{"model": "sound classifier", "dataset": "telephone keypad tones over noise or synthetic speech", "train_examples": 39062, "gain_aug_db": 10, "time_shift_ms": 50, "n_mels": 64, "hop_length": 320, "input": "log_mel", "spec_augment": false, "win_length": 400, "targets": ["number of keys"], "num_classes": 9, "arch": "swin", "norm": "layernorm", "norm_position": "pre", "activation": "silu", "mlp_ratio": 3, "head_dim": 16, "fused_qkv": false, "bias": "all", "qk_norm": false, "parallel_block": false, "inner_norm": false, "drop_path": 0.05, "patch_size": [4, 4], "conv_stem": false, "depths": [2, 4, 4], "widths": [64, 128, 256], "mixing": "cutmix", "loss": "cross_entropy", "init": "lecun_normal", "residual_init": "none", "optimizer": "adamw", "lr": 0.0013, "beta1": 0.9, "beta2": 0.999, "eps": 1e-08, "l1_shrink": 0.01, "ema_decay": 0.999, "steps": 10700, "batch_size": 128, "epochs": 35.1, "lr_schedule": "step", "warmup_steps": 320, "weight_decay": 0.08}
Rows from block 2 of a small sound classifier, named by matrix and row number. Rows with one number belong to one neuron. Each number is 128 + 24 x the weight over its row's rms, rounded and kept within 0 to 255. All counts start at 0. Numbers have three digits each.
After each neuron's rows are labels from the 100 clips, of 14976, where the neuron reaches its highest value: "top examples" is what is common among them; "lies over" is the class under the peak. Only what is clearly more common there than usual is listed. The data: telephone keypad tones over noise or synthetic speech. In brackets: how many of the 100.
# fc1: MLP up (model.blocks.2.mlp.fc1.weight, 384x128), inputs 0-127
# fc2: MLP down (model.blocks.2.mlp.fc2.weight, 128x384, transposed), outputs 0-127

fc1.380:100110190128137077131162124127175153107128167157122142132138136119128134124085118129160129127105136165125143128142128092128115129129109125114134127109131121129121128127129136168128147125127127199142145130132132090170113131110154075130091123106128132123124142103127114088131132134122125129128121102117235041161137118129124139130132127119127128154094121126129183135132133170173130096122
fc2.380:104141107128119154125162167128113126168157128127120102124132148130121148104130154113133137149134179099123067124151140137123130129163110117132125144141128084139225140129127109122126133191117126124142155126124126148127149145130112128127127135102136120128108137113113131142132091131103124134090130213130073156141130131124119086110134179129094162108165127121131100119123113057107087129108
top examples: key "4" (60); number of keys: 9 (27)
lies over: key "4" (38)

fc1.132:053133121129127130129130127128129129172140122139128120110070124129127118137128129127127111136128128123131118129130127137128132130130136131117128130131126133127132134128130123123124124125128124126124127130255128130131255130123129127116129127056133128132134130132132129129129143121128152127137055136126116131125141125125129132116137137134127109127126189140128131131127125128127129127128
fc2.132:075111141100125154173124076134150183154131172120104132149122112146128161140133127136124145120136122135113131096172124097144124105135117132126127130139142112125122119105134126115142165139138126158117144178164144063157122128120135118125117127121079157131109128106114135032164141132221133120146144116107157111135109076119138128116130091125116134102129120133151130123116078128132144126130
top examples: key "D" (67); number of keys: 9 (32)
lies over: key "D" (36)

fc1.74:136133147100140122085080134130133126196132128128172128129054121130122117158126113141123129107147071115151155128118197139132129160103136119127087136126111145129128134169131128050170130123130127136150130132115130134150130135128169128133121058100125133073133132176128138155124126141124110121131131129114114136112114139134128115126087081137122060105145088141089127128137118144130133122130
fc2.74:121130125126116131131206092072132148122141141151124144127116105123124158134126108122116090133121123125128130116137053111132120118127144152130123146114143155203122119122156159132105135115128131135122114140111119095145116120119133126077105135149107176137128134085132159042137165126154126110140121115128140114128129214131162128147125126125125137171054112126128124129125127130127132119090
top examples: rumble (56)
lies over: key "D" (27); key "C" (26)

fc1.18:123129173127138082127106125091129133129131218130125140119126134080131117135089127160124200129123130130112122132128128128132128170126128103121126128126118129128133128128152129131141156123116146211129135136116129189138109127128148112090128131122131127129129133130128147101129086124072128125134121133099144106127157127059130131149038114128106108089128129071125131164128124128145127114096
fc2.18:150131146127128135124129078128123130132140128133124160117131117088129127129100135133126101095126126145130066128122122128125098124151131134122133122128138140118133120120101131116135127092130122129133116125144101091160133136127127144154135127155131119124131127126123125134095129120149141125128076128131051127128127061116142128255128125137138130130130123127133128130131121132130136128130
top examples: key "2" (61); key "1" (55)
lies over: key "1" (28)

fc1.123:109121148135192137126126112118137137140135135128133093126220151127115134118093123128151141130125112170113128109171146125153125127139133100127133105114129100167128127127137127119187186117111131138157143130133098084178159137128112094139170103141105132124087103128097141108125068166127108135125129124093143126134099171131130118147139130129112117090113172104160115122104089133192127129117
fc2.123:171133129150132140074130112107118122116130140133117050127121123152128141129094127148132145142091092118118137119139135127229120148135163118150132109128126079141128136128124136055141171134108120126200115128128099111190143133129117104134140071137106141111112110134131124145097126162163130135124140117125116111128119179174117110153129154132130130124083160136130109126116117128124131135131
top examples: rumble (38)
lies over: key "#" (32); key "6" (26)

fc1.171:094120153128128104123128094131171148117128128170115147159140096125133131138126091128130080127115114194115146127129127107131126127133125127129069073096132129165127103141126134180129162138129133152179122081121130122152142127122169129128125155127117098114132128059143121077130138139152104129129126095127201061126126127143128159128126129128123081174093114126146169103129129128140130111126
fc2.171:110164106126129149129128178128132120175137111127114120124133136134123137130130140126131131157149159049127098105144136129137128128135116128128129167128123128175181155131128105122078125167114123129127159120117122163125129141138090127132120126076129140128116127095121156145170111126114128147118138212127069139130129130125125090118128180133122137115149125139134041125124126066070131128129
top examples: key "4" (54); number of keys: 9 (33); number of keys: 7 (29)
lies over: key "4" (41)

fc1.355:128106188174128119090139096120159153117137145141139103151094165136130132126106117123129102140096130121118093151122113129127116154124130113124110113137140119150143108148131145152173130114037143123128154138119081109146087157062118101139128129149088101138096152152135128119111075120128124162143111109112112075128119124147145125159154099146138108140113154127096139113139109093188092141143
fc2.355:167116124074147115127112157127122124155084117148136140082131106121137117125120145102121147108150107157129124128147134135116132134117124130144132131132095137124126136145097110132128127121125122126131063142110097131026167121193131138099142091122139104114145126168123121162093124128150133124120135139134132145122132215178114128119115120150106144081163135135131133137155051133131127122109
top examples: key "4" (66); number of keys: 9 (32)
lies over: key "4" (37)

fc1.159:139166176130119148136120126128123129113124127112130123141134137127129079145132159129128135130121138160104141130135133214117211129103131130128117074135135126122119130127164130131171074121141112135122110123128130190115122111133235144162135129149140085125128128127127128131119063127132111122130122130133119126122174124131130142138108084163133104110128159132128130142129142132190109128113
fc2.159:139128112151147105099120127117137137180128120205141175056129069128111186135128094126138104127188103131129128113130123112154126140132145125125137166134103130135122131143077123104092129113130130128092095156092114117140137134142060109117129106102117137134173117133140116132134223141149142129129129134135129119103110132115179134130126133124136134175127108152132127124122123132108130153132
top examples: speech (65); reverberation (55)
lies over: key "B" (26)

fc1.301:112113129096124128138099126134132142138133156084129137115162137080132125134130150119120194128123150235109118123137120121101126128128123128131122131114127128123131126128138136145138136159124121164187162127151129127035122122117166119120125128129130129097099141128128134109127100114134135123105128128128150131129132147142131125153120128131063130127132124076130125131116120127183132022126
fc2.301:165128198166128146120123059101116149155134137128131131095128128127117132118099066151129118130062102148142135130117132126130119156212128126145140122131126130129119120117119193102147132093122126131141123134124093088129162125125132129136138114144108117122127123130137115128084116135165122140127118124006133111125125138102129147147129127131130134133127139126128138141160123133140135183130
top examples: first key: B (27); number of keys: 4 (27)
lies over: key "B" (34)

fc1.224:098119175146127127116127093128137153121129171119129096133051151168128126131131126138153116112122121122125107131128129121135101148114130120119084125161129123135104139156127156126136133079126170139128194130094129094140109136067127111205128102135084127138112131136127128130128104137137126133132122126108102109120125125136129122171138124126136109172098126127073129128129128124242130125126
fc2.224:151129131098146130136130176124054114162086081133157133081160113146122103120126146129126135123153121150120120128158148184123153131126117128128153118120123128137184125126120078134130126133123103119134063128141110156063165127179120145112134121129151080125131123140117132154122125136137127128115131129151128172130129169127125127133094076167106141090166141131129128128136081126063110134112
top examples: key "4" (62); number of keys: 9 (35); number of keys: 8 (33)
lies over: key "4" (25)

fc1.162:080115134116198133137075128129117132166117116122109106125167135139102116105128173124130142126129129163124133111162181151127129128159120132139142117083120113141122108121141123126168125151084106166177130122145099117127121125128127125130143095156132094059116126131107130124111102143113135123095137131104152130174137202111102120129139128129098120112134140119160118135124086133211150128089
fc2.162:144131145147128133096126101105123140138126153127129059119142136127143116120108128180128129129090086128129135131128141099172102152164146126123125106132143092172124109125142140109136187123108131142155116110071092101183158108139131122126145111162094149094129113128145144126102108146217128141126161112068111100122089136178137136172113139130123126098106166132109123143097124133130126126130
top examples: rumble (41); number of keys: 6 (35)
lies over: key "B" (31); key "C" (28)

fc1.199:127134128126162136124128126106129126130120128215128128101137179105124122079096128146142143128117091149128133130173132232129145128116127121107137108083127091162127128129124123127157159084095127132177144120128080118125139132110129103129123117092129127122120120128127125099106095146129128122103116135125174126131091199126124165126129088125137072126118156130129128130131131146166116127164
fc2.199:132125129119132171149116116086119138137067164123155131122137132127130127119127128153105098126127124131124130171143093117102120127128127129142143132158133117201126123095143116126132138120103166125131116151105000082139144112164125167156142081132115140133124125117127128120105146131157098177127123140112090110116123151124136129189129119127132141115107142122123169131129127132128125134118
top examples: key "D" (54)
lies over: key "D" (32)

fc1.237:127064125151095107199118140134134129158130125154136134122116231131122122122129144124124118161125131135138125131127131130124127161123123173128127144185114151131072132137107125085126114050128089132150110149122104132107116141095132126132127094155129115115125126157126123139102129127151185117114119129140129130064102138121111127115142130139095116147139159137114131139160107128139137060129
fc2.237:113121120126126122112117093056126140122129154114139124140128133102131181134128101112087144110118111118116132127131098111168127142136136102209125143133125168156118114153165158120106201121128141138142122155119133130148104092142132122079090197116100189139131154129132152087134141110126125135159123111102128105122124202130145129147113113136127160104105133116099138138125112145114118090123
top examples: key "D" (58); mains hum (37)
lies over: key "D" (30)

fc1.352:126088159113188118113121134114159127108120120169137129160164134117143147129090132138134136052137125132129123113126141163140126126132098123108156112132149129165188118137113146127140133116102133165128132123117092149135150148128076130150127132124121087119128127149080128131053095130145117131092057133139129134137118182125108136170097132135119181113135126124126119112118170115143114072140
fc2.352:127095138103115097123085118147120157118075160120123147136127130128141124146127129105111129112140133132117133129115059098112111122120129128159130123126129103116113022157139139160133148106131148130115117150089060117130112111171160130133124131105128123114135129130131126097123155119143078121157176088135139066127141135176138130135121116137122126128124127112141184146109129133206132128126
top examples: number of keys: 3 (28)
lies over: key "*" (33)

fc1.277:128141159092160130131124159155127115149114098130126083129130123140149042104134128128109130179145130150143129100123137191101128126121118144116130117120124110155130093140130100108152122125114085124132124129150108186128133130108133109133145114099148126088128105141109147141086112132093157115112142109135157145137146185110119147121132104159115093107160188108077127135136041119133112130129
fc2.277:162129099132126162106130075089168143130156116116137133142149133115125156121122109145126157125103110157115133104137142096155127171130125106115124126153136181117096127161152168123131175107137108152131128133121105081156128079124131133100103171104126168142143142132139134061137142104116137163126059142056154100131113131124128178112125122083130135109093129130099134138154129131126152098137
top examples: key "D" (57); last key: D (32)
lies over: key "D" (44)

fc1.104:180136168105161120175135115094169126122112122137135118139122121130153118096080139157117127105102125125129128142151134143091125138105096146130130111130137113204149123148106133131141088092096111164140131067120101136115143127128123163142107105122128116090103128133109150135083130133113157152081107131131124147134117235135109127140079088153127127121131143158122132150140125130146121126155
fc2.104:173125152125145095130130120125129126084122126133135136129125127120151121060104156129119120115100131142134133164136066133075122125090118128152140120108139100159127073103129119150143137045127126113127110143120105132121151133153132213123131119160148075092122127124142149136078151132093096135124137118128132110135126144175138141119126127146151153119123160121128161184141090135163122139143
top examples: number of keys: 3 (26)
lies over: key "D" (33)

fc1.265:124134187114136092107135093096146126121129128131121122140133128129140125141097124149120112105111097128122120101170124125127125127129123128095129101125179129156151106128129168184133128097114131149126133122102128124179122131091146131147124124129060145125125128123123125097127132128162133132133122111069130078130127134181135126137060020132135113132071113130156128123126161123174115133127
fc2.265:109130104097131126128121195143122126173128104136124129098172127126129123151131175101119124114161135132071105109155131118126128127118123157126135156118117147121146138143128101137119115141128123148108115121108111133098130137145114131129124125131139119129136128135122153156140128123180178115109146157143000142132140132126127111121116150134072165113194061132149123124131099127127115122090
top examples: key "4" (58); clipping (29)
lies over: key "4" (49)

fc1.222:107121129127134101122078164129136134133111128126139127138185129129126149135130147115122126131129146175119126121129127122127128139129114122147115129038129137125128115144134129128187125153115129172171133136141130126127124132111133124128131126128127099097122140128138128090129095123116130126073125129133132125134130129130087120127127126128057147131129148087129130119133037121255133115132
fc2.222:156135132181107136123126016110101159143128146104144060088132131128126105121119125159126128130102108144132137079120162128184138157128132129132127090135124130138101118126135158106149168112132128137143117119124093101135148091163145139127137126149128152114126123128141123123098100133205133128123108119043127107121120127187135151148123126123128130098116142125110129147117133140131135123122
top examples: number of keys: 4 (29)
lies over: key "B" (33); key "C" (25)